Weights of a small encoder-decoder audio transcriber: encoder layers 12, decoder layers 6.
Rows from block 5 of the audio encoder of a small encoder-decoder audio transcriber, named by matrix and row number. Rows with one number belong to one neuron. Each number is 500 + 40 x the weight over its row's rms, rounded and kept within 0 to 999. All counts start at 0. Numbers have three digits each.
After each neuron's rows are labels from the 100 clips, of 14976, where the neuron reaches its largest size: "lies over" is the class under the peak; "responds to" is what is common among them. Only what is clearly more common there than usual is listed. The data: babble in 24 made-up languages, each with its own sounds, syllables and stress or tones, from a formant synthesiser. In brackets: how many of the 100.
# gate: first MLP gate (encoder.blocks.5.ff1.gate.weight, 336x128), inputs 0-127
# fc1: first MLP up (encoder.blocks.5.ff1.fc1.weight, 336x128), inputs 0-127
# fc2: first MLP down (encoder.blocks.5.ff1.fc2.weight, 128x336, transposed), outputs 0-127

gate.314:430546558485523494460463504506500500493403563496478571569471507477540516528403455496537499500438463489440512533462521498462480539425558535423461513499541435478512538536583545507517539500490549488516493481461502462481500485412579489492501505530499458505523457523468592466520478480470444461516476486484488548499509576431517473534556520502562502524497568566516498571431547532440523495456
fc1.314:527552453515508497507501477526539503490514511423473468525485572481418480414540473481490534566435487510542426446490467491517512471517550531517462521516464504510591530483463516544514521540509523556466508479415479553545493569530529411502556509518558479575560537458463504498485454456542582508424484577482533457484487513544407559496499493448463547433506470482486447485550461467476480522531
fc2.314:555524467512573552492465471511505467527468407465480566503496479481530522510413454533544503481489502498560465444507433592486483480521512539533493520467525573458497521508488503479510484503494560563510557502552483516480469498556540474498594541462505532535487516539472424471452443555447502410554522557529463414462509529528496518496447481396531479553513450511510508550546537556440498554509
lies over: /ɑ̃/ (51); /aʊ/ (41)
responds to: prosody: stress on first syllables (95); /aʊ/ (93); /ɑ̃/ (62); /h/ (48)

gate.64:505532459537492481553445481514460509488506437468527485539484476492522511447533609481482560520417527468462511442531543509590493409559524529513471524517480499528467473522460446504486463511455478458505594520473485555522492535551477525467458481479484532569577533395507488461401531491516513480473516408511514471491528485514484495485561572491547434493511561472506544523452577467494465505556
fc1.64:489516452516456469537511486452513442553548460573487479511479533453481544571550503421551556468513449522421445503549480534462540516549555478415481495435475517539492526520522515500485553503521510504502527575550359431482572499547441492453512535482500448471558510520489534457533528502449490453480454539524410490541516469457492500541466506509479521482537479508470494427459431522472483473541
fc2.64:545475451518492533521542440531594509493528538530428497496486483547538528530503502526458525513520523529494458473398466454478517516482500467540536516521506544528515497408484486494539456529489492467500535473566531541516514586470519477570478483513465520433569473524500607402490516524500481499532375531546483546559507507510466453505498520534496444471486563454517413465495556572441448495477
lies over: /ts/ (52)
responds to: /ts/ (89)

gate.22:485499528565532489491502455492527440559519522387557482523537501514485484528509469408481523510462516498480477412453485525452490529545421475493507426504524493487494456546529537571487444558509474473464568482458467496497463501485504539458461518483532570492576525490487539485582449536542565516578468485518459459544483444527554575521496566583452455541547572473484468433516495510501502474520
fc1.22:549522535536461534491518485532475481417563428455536415476518443542561412508510518545483504526473454520453532495564449554463550498437431456454504469475487530415483534417585509471530455487455468539471469514519543460586494550456475511464565514457428508567520459510519488524522474471520506500561488455522530497457535547482428517484535480491532490526467517501570516511507556508538450519544
fc2.22:526587560543479487486489503484497616492484470594418533520422544419452500549533428479498508507558549495547455495497474481484563534497515483574507467452440458532464458496471571518483499458538436585450474528495493534493502551484485532491500517564573479460479530551492492543481484471522458484426493540493444508539490476543417483466471538491407452501523509486538545539447498486498492508504
lies over: /e/ (40)
responds to: /e/ (63); /p/ (57); /ɪ/ (38); /ð/ (36)

gate.27:549442519458541492513524552511571421522601460500547493502546495481554481490504548514478465491496441461434532461520489533535471483500384500473515490503451500473516452468481466594491536587498475521464532518483509514482514546472522479476555481525541571501517502507499533393542494478574538476533462565489574510538478510416519481521580463573554476485502533457537443500569484509564510509494
fc1.27:511535470536540540486521533488520438509532535433486577523465551487478457574459436439522453459481473460465506506484517540484462500444489552552498493491471506506465466479506504510487532414500469528448524544537485474504501565552539523464446542537445460485452464554560482545506580485519494526501490564577586480496440575426569508454561537495441581490592521517505514516498448439492494535522
fc2.27:479556477468458486504510504499352487490508463487481445482438499531465510477482473466500481555420467474499563488605506526555467564480552547550516515381520517555482449503514482514501549499494504531482506465501460496504557551433456447530490429546453612502545488493507499445558511486501565465454467490495489479529501467508478500492486507474480387515466509474532508484548533534537479483579
lies over: /aɪ/ (65)
responds to: /aɪ/ (71); /s/ (36); /e/ (36); /oʊ/ (32)

gate.229:520441514515415520498543537506493517484584466455435496423514553441455466506531497483476489460573439538536505506496500558438514548490509430471523457495504500484500449439491522440572513532470413427509414494512508498466465502527492467504478520498501487488508531471486419518502611532541447475469445523433536453495532510487547506483459423475466529545456539474518526476504439523589436445478
fc1.229:523506473481463537449515471446440471480531466509618539520464524488536542540414450455471520512396556514507446482549494507570492541481538490507415452501435431515443565411534486437503436540505497484450532579554463499462518502517553505512552413501544503485491539492512539491495513521481474484422489487513446469544512530511480485547536490446515528468548503493454437511438537475501480499554
fc2.229:440580507500522459494499531513445473512480466476543527565424502516536524566467552524488523519529512541469536529481477526539529480498539421541469511501515487492511456548532507537484458516495525522541549495486490489462562499424520623509542497547477458448525467511543584532573467407433511468504547522486538538546580467563452535572502502553518603423501519510480522503537536495463506566494
lies over: /ç/ (72)
responds to: /ç/ (100); /ɔɪ/ (39); /o/ (31)

gate.156:513493550498513517523522475393476488486517510427406535449526545491412484498536487476553491529525443525541505536515518567463545540558467442500548494465495534516492475417470524481489494486464451531499422534481534562504469476526444435534545491499538520442517527490452461534527542525593546448488456506400515488486542475517581476494495485411490464506450545461501467453593473514504468470468
fc1.156:466497517507521491537474581504528493481520576454544555504498425545566482494518441498515545526453480471521499475538477491491551460464584451502511541520489480455531500499501489577446476552506520607534522462502544599561488515473554478432514530528492553477567512468542537464616481490494508511577508417455524501500449469547574516405513531442499496471519515500508470516497511493453439549494
fc2.156:465513450476490461458567499512509497534478550544558483478461496527538455623432517532479517513491541564497527503488507475532461511462518484560480494462587505496463457540508494506531465465465509487579533496550523431498526520483503475495489410496440450456489402529450543446579544475489521515498496567511418528481545431523483521592508562563552431543452468527496477426516521518497498506534
lies over: /ts/ (40); /ɨ/ (27)
responds to: /ts/ (69); /b/ (44); /ɨ/ (31)

gate.206:556443488501443512483547502454496528494554491448432488419520554438431480529508496450499463465585425553524474548488505544428513570516482429430545488464482517496445428493434546491555512465477429489477419510502527524481476449503457459540501528562560540459504533483452436510490539507565497491460484542444524495516530531502550499504447484499487469505423522465538488462548479562554455470468
fc1.206:441543574473488455518456460511475508566506514528476509460457440501550546450496545423542548537551511459489537489533566440501583537520479495494591500520439458499507529449492471432494519598569484517522499520494435469466428472531568563475484456443454516507524437522551508475531521538453507447461492461508485561520529539519502459527506474480540497539480534515551512516555544398443516500542
fc2.206:501525467440554521496502443530531501485511514537552472548402495494501503521450525557504504468444526499587593517497458458523475504522493479542533483441551545537492491503414527503510423506559500497494542537477498501470493451462509528513510546525484480453569513500495516472480507506434546475528499544527382468529485537563435505522506513518450480502452480518492549571478576557347439494517
lies over: /ɔ/ (48)
responds to: prosody: stress on first syllables (63); /x/ (58); /ɔ/ (54); /u/ (51)

gate.87:505420491430484493494545498440530493457521513404456527460579544482395460515565453481513473515531480525575478501534512525451563577513464478468567487485516520483522443434501498428529509475488490532490433497513510545489433499504453407502573558537507544495533529504435454523513539512552487485477460490379504501516571546514561530498462454464467492493497498475521502473553460500539464485457
fc1.87:452576559468521427488433510503514498473525483429528537555452468538477520484504502533542515507433555481572531562475459510537569450494541576518498544564529507422499567480530512488444445543542491549537502442523503545504522462455529517411522476510564557566592548445507494533514477496421475490547535445458486459504511478487539498446484542433510489486511583550507503539514527481470492528514
fc2.87:455570492520500492446534491533480543519429522534546504467397497550512519585463544502467525556487559540468529483419483480505426502497478500542468479471535490500451480542516496529505431452452530486477496514525543468463541469460535537531557442486472497514470416498466589399567526473467500531552485589523429516512541442492487537543516531546549483480427482483464489425564520513458510524502
lies over: /ts/ (98)
responds to: /ts/ (100); /p/ (51); /aʊ/ (46); /ð/ (43)

gate.67:553460536448461453508529516420433495497504558501523552543595522539502504583471558523502490467545496548537467444514509502444494564514515477472534479449504494425495486399455521519523515437461407509455482493501510464437492482527460465476553513545541547417507502487515450594469527477499473527442466522440550502520537476481493474486434446487482462506473578512523485519547457579519553480464
fc1.67:549559504491449554557472491607512511491482453418496507525505517550516514505506490470546575485474530427499455500548517507519484497525515463481472479529491461463486592520462495453499497601530508518518486505512498566478531510447496387485576488439502515423513581468524458508542483508505491436521474533467491402528444472506485443554542485451480552459586466456476500470471448556518489559473
fc2.67:513478506485459547525487569422522472518456535527513436430536497599473469528483500471467459506510450532557535527535544420473491479485451513525479486544509426644467522490576524443545525431511482504510481494529504399499522497477514453524463532491535477499501551496491491469536469506528552496510527553478461588450519522498540570502496470606505412468467474577458494499519504534486491480507
lies over: /e/ (67)
responds to: /e/ (79); /p/ (53); /b/ (47); /ɹ/ (45)

gate.56:483473531475476453425549542529438486498556457488450492450502511515488523549533521473501515495469460528588525478493525532507542491547486428521468484516493578470519438431535484542496440514432494485437460538525516541525409497540507470518554552500554519463603476480479448548524557544547503509428524510428535538494514543507527526514499405446491466462480599485502502454545481456542456428471
fc1.56:498495517452483504445529456481505565558531446620500461494400546480484426502516476487482501473534476574530496480492481406412489539497489506468544507426482489484439532472553484541522543458476443408468479501518499433491563523482534492438410470510526481574551462465482420529463528526481454558449508528498523516476502528535500448519485520574516489563473520493511456470516546462476539520523
fc2.56:479518501542483503560494530552511442464515475424573522549468491527457562490526527527593490519536548508472485530488525514541428551464565499517531560416534495429509456584420526548483451418532567498574496542490494525511515471472477496519526484530450519480530443526471502553514553414453487514466523551504438419513504514486493509477504530458494487450511545398499525527475480567545461468512
lies over: /e/ (32); /a/ (29)
responds to: /e/ (49); /p/ (49); /a/ (43)

gate.259:577449482525468510501543451429499512483581483480441500476513547476435516517515497454511460469599431553524497496521534558430511547557506451444519449444499543504498473488494509479509537504543425497495418477477510541475444442528456437539553538538519503488484531510496472527507563475593510470471477464397529535480556519501536515497462457501495465516432517489512473391521447517548479433468
fc1.259:500520534524481424428479509495461470496414496478445510473534529454542462517527560506496489520481432489552457470539511538556506555550476476506480544503525454452533475569464559505454556415507482488504453567509454552513476437471429442501475538544398530535539443553504439492558495457549467463574496495470510510521480423559488486484421488496476417513453509544434486542526493488542517484505
fc2.259:512508524522510478466520466514509519508617498526399486458563450528472445475479476463495507484470504471527446501515501495538514465394479491506461477551432491473540532517521540513477579454447519473440492489531496437492506483470410465554569519427498568474423567386531443548441558550533454505517512451463556504473540536488496486491545469511488518502578486485486496451501475479540480452512
lies over: /x/ (51)
responds to: /x/ (93); /ʒ/ (35); /ð/ (28)

gate.213:439467530536474558448500509451538563520503448480512440481489491448377480484481550441495414507483436508485513469584511535492565513500478490480484452516498489535502440503476502441478477497453412536453485463493441492496469459533492499495465432540495540483579534437479488509524552401504468466491505487477472470457485503496524492461441549506457402557432556512501499424552526510549444478517
fc1.213:486512438424532528571538464552533501514541491489539472522500505440541553456466478481479501408499485426483439521535490568527506511463532475522465400488436480585499494485513460439537494617480437456487504571458438501483543555475508477469517479463541492478490530419511492505519502486538443476471470589477465519600470556511498502525547452498493474518478561516440495505499440479446461521497
fc2.213:481446511476510482529439543497491395515453502446568467539497513520550468447507417479514507531534495481519558553514500527543514469545513448444464509483497482532496455508495472486430530512446498551535478474418519515480550453479472523480455546503548504458535448533470570503501548431483515536541555542338484519468505495509542588480539521511522555465497570573431548503506467539525502487481
lies over: /ç/ (48)
responds to: /ç/ (95); /ɔɪ/ (45); /y/ (41); /i/ (35)

gate.202:568471463536488517483528485448505525456520425456444494461559559443423485518485491470507406440561437545529503481517477532483523560539486448474511440499487537514518413471474528455552515470452416499477469468508516531483469502473472449554513547534537526481526540492475423506446569477572480492477482483413510510489527497466486553511463484479495475507432523461574495441544449564557517446427
fc1.202:486593529487423467466571551521544548471524536485587520563471450511491484554483457492381560495488493522468494509522497516550486457506485497426490497545466511499495533503501514490494492502511475408473465514504506437514527460481490535484599487585554494432457506493485459578468542550514468517499438537505490512530419498512476479436492457537563477499511447477531586587486535518456491456450
fc2.202:443525489519501513521492549486390540550503545520379499541461502485399469538445489469527530564454537444465513497475518513532443485486422472453476496464470535533520524582523496516471589486585492475429535492529527431487494542485495461544489429475464438448428519525563473472497529504555484444505552518531520507489550479536500514483473474499440507519518441442529533567527562483488492496485
lies over: /e/ (55)
responds to: /e/ (63); /t/ (38); /ɑ/ (37); /u/ (35)

gate.181:512477540513546517507514492479462457495502475503534456565435586521559391550450473456487545517521400527517561599522515463515546534532474448546490469566584503503522485528476471523486489533549472504468560529517493504539445539553480542527521505476533469543478468431464432548501414463501478496486443500453460498473571492477462487450517457478520576534578428495453478508539504500465467501532
fc1.181:486490495548415500478504482553505476479492503478460472512510462422581484443450434518531460467565488508519458527508490508525531520464531577485508446468493508492567526541477490529567561517431488423417490518412477495435510415491496511405506514491467562477450424492583518468509462513464537499455493499500600573481473499514530503463552497469514516486461444456561515529548509549460519533460
fc2.181:454581492558554511518455572524429428542522504450573478516589487503428508504493517508487528457548491538569507475482489487618467548605501492518485540523538550571522508486475452510470472498488535523553512511469444498479494456523484470464495522498492517492544457475449488461439550518528466529607490473470458521532458507509548560533502476564455539466479474555508457467575507425485528495468
lies over: /ts/ (25)
responds to: /ts/ (37)

gate.264:540475503401501534465485484486539502410543471486436526424458549496458519576501494509507463498531496478533482502496542440493533499466478479525488454539389545509482441517471556532564497461495360498476468529464460459494497484540539502512544483506528514477485536488436502506490591463485530477498497478477527546477512535480485527517494550483519411548488518540419486389473425444549474478462
fc1.264:508495526544593513454512502434444441434430549495540447528514483601520464525508473491506474535470505548458554544510538491471496477457524533488571476520519520405528410469470499552504469428422498532506484462485514484503515403499482568537452482569484513520517516572523522407453448538503482485526516472490550549436532525435527494506484521547450537454526461501553512497456497541525463550504
fc2.264:536513506530486499497500456541519533513575522498567497524524476424498513487445514530525498489491565540479457442484499547506517525534535568583534482528482548442497486474538481496508483517513479489514577486548488568485455610459466484548511489388469543498490495495451509399504552531449462444437413538641494489564491507506462487495452506482511460475491504467541444490536476414507511524512
lies over: /ç/ (72)
responds to: /ç/ (100); /ɔɪ/ (74); /y/ (63); prosody: tones (59)

gate.248:528465476505511551515544449454488557468602548476426519472493539484426512531464504474512472489534458522542485489462519535462523556515486448494511450471434538469504432476479515461525509492470439536476401506495513551487456467511465416494480507500497514487504526470516425515522518457549422461490500442371546505536548499523539506524476396516465499504427546480569463467528504562519474440432
fc1.248:479463476588478572497516515483567471504500528489473479475587537502487509498512483466506474510504415528491494512488465440537490506471496431522452501468506545560490447564434649491484555443529509509486502478492525510457487483495482481610486532543557519493470520494512522502436523478549626511522543575501471466499477443542523538487466553529430482527504519515468440450563436514537462504465
fc2.248:571458499541476490490458515510471573519551584509359472464555512455467465418517512479479476435463502466480519502473540557480531509493525500475487519556413531492570536454544530486502587516517482453407467493511463510494485533493473474482459523434512539484513558537512493489489451517547502491468504435497642504526491539441480460467506501486404491505506505489507524516461524456572498468503
lies over: /x/ (34); /a/ (33)
responds to: /x/ (51); /a/ (45); /θ/ (44); /ɨ/ (36)

gate.316:466493547413470562494492488465535538546593524505426403470560533485467491417520448502485468443542493554532474549542511461473533536510469427508550490508417483494429491470493495501556478553503425460463518466513530510469442495502511477493487516494470496496501544540456464472457615467531383491456460487459544480518534553522506574463546460484498480445489514483535487486540501475500469440465
fc1.316:496479422452455504520565515512535410538458484549521496415504512423533550460507546461463485429555448497495502502420436470412515515516548485475486522442404561512485495504533446450498501508527453467445453514564503420461487570517486516553506552440441485484480448496446557473502526572532464525506520508509529502544501522513436549514482509562527503484516507557482495470448478490583505496536
fc2.316:503524514417556479455439459558478480430497429507464506529539502561510513396482498516502531471469489533468503531579479526529511462540500529439492584510496539509532514543483498488511467497452499494476481505466484553470446542511488567477500551501549459528459538508610493530492488462476463440476540508443477480510422536476504575459575446407445576482500527478532593533489467442495512551518
lies over: /ts/ (91)
responds to: /ts/ (100); /ð/ (30)

gate.173:544477507481474546478530482495465510462524511431444492475541527470426444494514442488525474512523433517535487488496494548441563537534458445499517486482458544490432457477431558457539498502459432509443384494508521536496453479548474449507525549564546518424567528481490465561504562511557508475478478520399568502491519536492568489485474457449486502510453559475529478466550472485548449414468
fc1.173:497481444533497554466552466456488510482456443526511400445489558461511475528514586521487439534490472522520524531438453483453491530532396498454504511491503547521485494545512531475575553470511518459415492537501441410438505498469510553536493465432442482564455526500475491477513546467549502491430483543532566545480499474493408552571481501585507538533481494483466497505505517562569518494525
fc2.173:544487455492469495518462512520506530469579472486462497516488537507479546415545498500471508495511508525542491504564499525463550529539474548423544554531464530497562554451487522525460493543513464548507518511499461532536427514540526507463502591498560583454537565491503468536441478565532523452493497422471611491517410571496530448443502432424479518488583533496531524547471507442507484454482
lies over: /ɨ/ (50)
responds to: /æ/ (57); /ɨ/ (55); /b/ (54); prosody: stress on last syllables (54)

gate.23:434430572499494512474555438483458460559491365449522480437463544508521518548516462501473544511536472478442493466587506505430499500588476472516518502515518476528515490498462539504517510538472484467527491511473434517437453512549458538475492456466489508494549604452462462531505461563497456448435457503527462463527486535465485460465506470467512498425538510437518435476503415528521549445478
fc1.23:501520489517531471481500567515612509497520570481461530491486466576433506486462421495512508501536492515536561544546494507440547509432518537558508518524500504492453463547524526538560520465480512497507538497382544439484489471502510561601438535487497513495442476511436514415417466450556603514518551522540541463477483483516508529537504560570508518550528477531453506528496528515538511471462
fc2.23:473600499473503513544518519492442483537482517520633522500504478510569516532531547505554586483528569537457542487515505463514464510484521458480455531499506511488510501513533500527493455489521513467559482480612465508515549531477538543451467492490478438460487491490626483513579527487444489523513556499507407505469518553534483552575485511511441549401480516447502484498545504456428534519526
lies over: /ç/ (80)
responds to: /ç/ (100); /ɔɪ/ (47); /y/ (38)

gate.84:525437499528465541470526465430491574494576522477438496480554525466438510560494507506491458465553478567532482535495527479481514584460400457435512427454468513485491407463494549418538555515488492529481435475483503489478479492537408469514508520552488503460463497464479468498469576504572515467406511477465549506502527501438567528488453445505476470509493553513519540466528485506575482453475
fc1.84:447499494477447593498487461442577553464456460480505503474521485569495502473489493543504491429458510526409467487554468436480492523477510515527472528540495484443524451493501520519476525476441490457509487427485448510509496486370523475468572473528521502440462461524598494527557515591469480448519447489509524556514423500528547580457520472427424475503539475513468509520487549533536510520461
fc2.84:588453498498528543477508534504462505521571541483454498535491482476499497591431540521535520537473507498542456492501539511502532492508405495498578484556537490480438471474459515517450507462508498530460519470527524495567510475624558453450523488532524514480551508407448439505453474539534544487630507572515466527500560520485489494486448511576521436530531493512557502476561469508499519471436
lies over: /ɔ/ (28)
responds to: prosody: stress on first syllables (61); /θ/ (36); /ŋ/ (34); /ɔ/ (29)

gate.129:586495521512547452535500465521389494467511490417493489489509516523414522506544520419477471522511459515566498536535499568506526545517427494504509480474546548440484421467450507519462503451473520470570440546530501526547477472436456469509476564507493612490536525508543469520534548523562556504446520492379500527539515516497532510493451494423523515463490560464530506512530437469473493495494
fc1.129:601532472538458507519480506542540535540484466483430502457552481586512562558515453566516457511531465405468480528570481540518552475515520531530406465531523492589447493516449508573519499564521515500539531572496507538503466554519476473514480552425484509468505603444505509508520559536456495494481479589502508421495564455512465462548469448493457527463495473484456498496479496499488475477497
fc2.129:601458544450527491510443518496464515477417562483520453443505518584473497482495500497448454515532482507479580488523489474580506519544458489533516482597513430545472486496493448485509579493506500508532484427512518477482486417526484495549461571551552474511466480537499531457505492480526534532500516456386432554389528486526507515480506481540451544584473531580527489524472507527482510518489
lies over: /æ/ (30)
responds to: /æ/ (61); /y/ (50); /ɝ/ (27)

gate.25:507459531517457529500564471447504502519593537489362499469503586463431521558491527445506495487539433589520455528553542525447520523565473429484538483460479488538474449485471543467542489464475453484504435526527518518440509473506506471535498512506477529462502513432458423513462558506541410484473455514446544494552586508502521482427502427495465471533455463481541511480518482499515487469508
fc1.25:466494584476474422501457516477396480501562506559565472494455448515524548519526549512510530461514539474555488525489582499536497483505457533481557449543488511462512537411543513562463434535512527506466501539529428489482503532568581521450493471455478431510486544506471537499596406507444492460469450451511502461495507487435481484505485469501486535547509529479512440549574532485423501490533
fc2.25:491583516453552535498496484480457488548505470519608556503390488507476475543513511514503522571450487547486587509508486497490436534506557524560571555423528499506507479551444538497480408515543540538574506489507518504498508512430478538500493475492526473477558434521437573445564480447448520459433446566472465454488495471544512486530507556505496507476447477500535521525508482526429514550505
lies over: /ɔ/ (92)
responds to: /ɔ/ (100); prosody: stress on first syllables (100); /u/ (83); /ŋ/ (62)

gate.79:508443490515447521469512521442499493499553526427418512446586536471372461488534485464525514508562477562550507546526481526456556531534492417499544479491494531497521454464439516465550492495460428519527470500502511577468439472534470447513548543544521559448525525493522438556477548500522528473468518515430514491506544501526548511461460501446486480489442567449576495428534441512525468474474
fc1.79:447574527455537459444437533531512485531519493445527569531468482512495560482557406598521564512477525482537523522555541483478541489515539482569544455569478467504515557489479498507470419486533512515469521505493503574588442509559493463398496476529520553497538467511512466439468497454425481486523560496462505475540487509492523449495527525475498523527560551546496516539527516437429460567533
fc2.79:435520460487487533470509538499516486549482527511582522520433493514473507606489491545468536574502504541468454496461492466515426496482523447575430508475536518484489419512493477492517451496487528437540511470522523482491560492462519532532510422505480480558438424507455546484573508481494539530418479563512394505464583434456486556539536562565514456458442511522490461456511535537481520527501
lies over: /ts/ (91)
responds to: /ts/ (100); /p/ (40); /ð/ (36)

gate.165:539476504447523501494447546485532505445492528431433495518523565510473489576528492497480527481506532427541559521458491523452507509485471481476478436514505613475455415544574500456453564551438504467552444517471537593464471412552535526492516538525466455426437519438532499510502601492546476456534469518485507446504501528481508489527484472521471508477513499492533485432475491518588469466457
fc1.165:535492514514511416385512510502436550504527572538537465517462569565452561490427498397543558445442493449421514493500562559534482486457494464499523531460491520487457523533524551551454494541496520450498532477481515454531507459449469483544492472520455464535452495544488533509493515500480513578577515458504484566488508524452556480479465532525524480454505507462544539554408544525523435522511
fc2.165:550397536448499495485514525484492491494500500386452501514513389487487500522463476525460518494505510476496527403467397512497504479481442553502497451456459491502524475420467509441480505545462545523507491526533445541560474559527499452497570450503465500504498553493438473431466493511498498458559462509484560361508492464451516450531495524438478469520497481529499458517573510532507560494538
lies over: /ɑ̃/ (46)
responds to: /ɑ̃/ (85); /ø/ (33)

gate.330:506472507485465489486525475426498521481501511388448508460517527468375422490552450516521511458573458524514508518536488541474513539511487356513568462502460547468468470446428530441535474496512485514489443488523538529480436483528458460562542508536511518482525541479488460541521557462578488491476484471421542509501518519512543498482453424463484476519486548488534477480578466472517493483424
fc1.330:451537499473571472501490557525565531515487586484487569566498496535500477528458436544490460444484518504592494507557493530499499477499523478486536561507615444414490492480486484534496448495521538567525461470488536546556513558472565399446542491492521515458521503443494441505503483481451483471514497432477493500532495506527561483411504522400516453569526571505505519524434495503451504498496
fc2.330:469511514527480524481557510431478516545466540499537477463481524502474452555436518534472511544547468528539462483487497490527403482495470466622491469499516500482426456513502506492520497446494530447609487490483456458488589549488473488428466415530482484529526470481486527466572533510518460551532518567538396503484510435527454526540493565532534439514414494508505442451534490562480512537529
lies over: /ɨ/ (44)
responds to: /æ/ (81); /ɨ/ (77); prosody: stress on last syllables (77); /b/ (65)

gate.183:497440453466520489505523462423515496482531501488473504469496465526533490582572465513500459467510507539511505550515524485537563497542483417408496467495472528538505493486459532532512489538360432452536514534471546472456519511531461469476541445561537484511464546463525514526500515467526520481452493513396589524521490532559470531468486532482525449487442617506520478497562506580538458463446
fc1.183:532586564511531531561442561524462502489499535451501537548501462570477484546522418497516528575519504554564540499505491512566552508503538538479442526521494515493471514469451449453466472499482457608509497496505584537609409509458498514521550534495549517492521487460472448452483476508470461480532514560442526416483446484503466522483566532420491513513482502514517518543457551533492468568516
fc2.183:509474523443521500514496489444519503524467550551513484418505549523559484602491523439451491506470476516499494544463528470485472504485417482510498477450520486560484468467563545516554497516486457466538559518494494469500544523519510462540474486450465558509527502465547490422523490616546477549550436458482529567549528467460518532480469471645486510504433463478477392453522512481442495529491
lies over: /ɨ/ (50)
responds to: /ɨ/ (77); /ʊ/ (48); /θ/ (45); /aɪ/ (38)

gate.210:526438486478476533480500485449483508439603553443398527516507551487397477546512496424499505469544407537508491510508521461430521599512495513454553457501477515517499443490501551515521512500466479481497450530526479506516485473537470472553511482586519518477460526522429480531490582484543482452479465487478512526525566488484554485515457459511515501553425522525550539392519461572520453498466
fc1.210:449578500488473495526452507505406483509549532535525523521449494563572496488439513513507492432498562460445490500492541469510573583476457570503520488523518473505492544463536425538474462520448504548516544550484513443483467512477585483421442438482475541449470439512482479498454468544391446533553527409514500533530512478492487475523505458458513487479465483537547526486492523500396509550490
fc2.210:486589479449520523499435484527464465523430447485587567513430468504507521524448516516496522569517499560469532426473482518476488468535566504546474474401504479495466523570522519528502364505530566494610517511494519449541530526478479556506531429489495485500513497473497569477552487456449507496499526556522417487457568538520492553539480546488504465512423497464537510510526492533489529486484
lies over: /ɔ/ (91)
responds to: /ɔ/ (100); prosody: stress on first syllables (100); /u/ (84); /oʊ/ (60)

gate.170:441500543500453409462484486465473461509519443442465478470483472513409488598431487523565488471565453512445468513530514589487463479483419442488493451505474539575444531454515550527515494516441488465450465483509502484533479475518498465514469555513498482519494477518473437552453566518518453506437514518415546454488478495523518474492578524493410509507443580453548499500502494493568552526520
fc1.170:595518499578482525551413538599557448403454508468515526567543477478508525524482516555531487554474475468493488515495558558534509524427488457488515565497428481505550482571512495484468469462495529566532492495474521532543443489510531535549455519555454518578438502503562570482487497558499560505543497510549488512562504484490493478483496499514408478531477454463461511550475424495487471537466
fc2.170:573453574509438464492481515552459503530467470438434517519513456489505492503469468520447485417491495476538586463492489537511565379480483552505494414592500455550540536464562473501466517473494433462517441472502474514507503472459472484496500494500503529439565533465514452443471485532499477491523433413543528498467467472516407501491503485501501503555550489587533483492435587487485505490517
lies over: /ç/ (26)
responds to: /i/ (100); /ç/ (62); /ɔɪ/ (40); /y/ (40)

gate.230:480438590466476442488434538513513554425513448466517529498441512500572526521426526411520500501492501476490486554507541444455504515456448522449504531560471568472523470526529478438486482443422485507519474451463525514516495409548500500478511592457501486553507534522469494501528577479511536563522575445518475527518496532450550474529520565558494482545525497497532570567470557488481445539537
fc1.230:482506559396533486478459533460520429439479471520530532511493506531527461485459513450491487435501577501501540494446534480613512443445515544505539554532485495460516503460476510533446513557434478455448568467479498515558509425579519555471460534521489504497551555502499558480524525454453458600533482438500523510491524485521498518528514507559566504510509516507474542617446532536457486514455
fc2.230:490513446484481498517472545499518542474507511498500542544542460562468528456573547511499472490499465596433553592565589530479470504508515462530501552496492465544531409509505499528483499471460493560496516486496564483478563464492474540486413523536516516476501516475562478574524484498553523526498557515377520548540553494484552554483514494502461544497546538452464541481415527494553444512590
lies over: /aɪ/ (62)
responds to: /aɪ/ (65); prosody: tones (59); /w/ (47); /ʊ/ (41)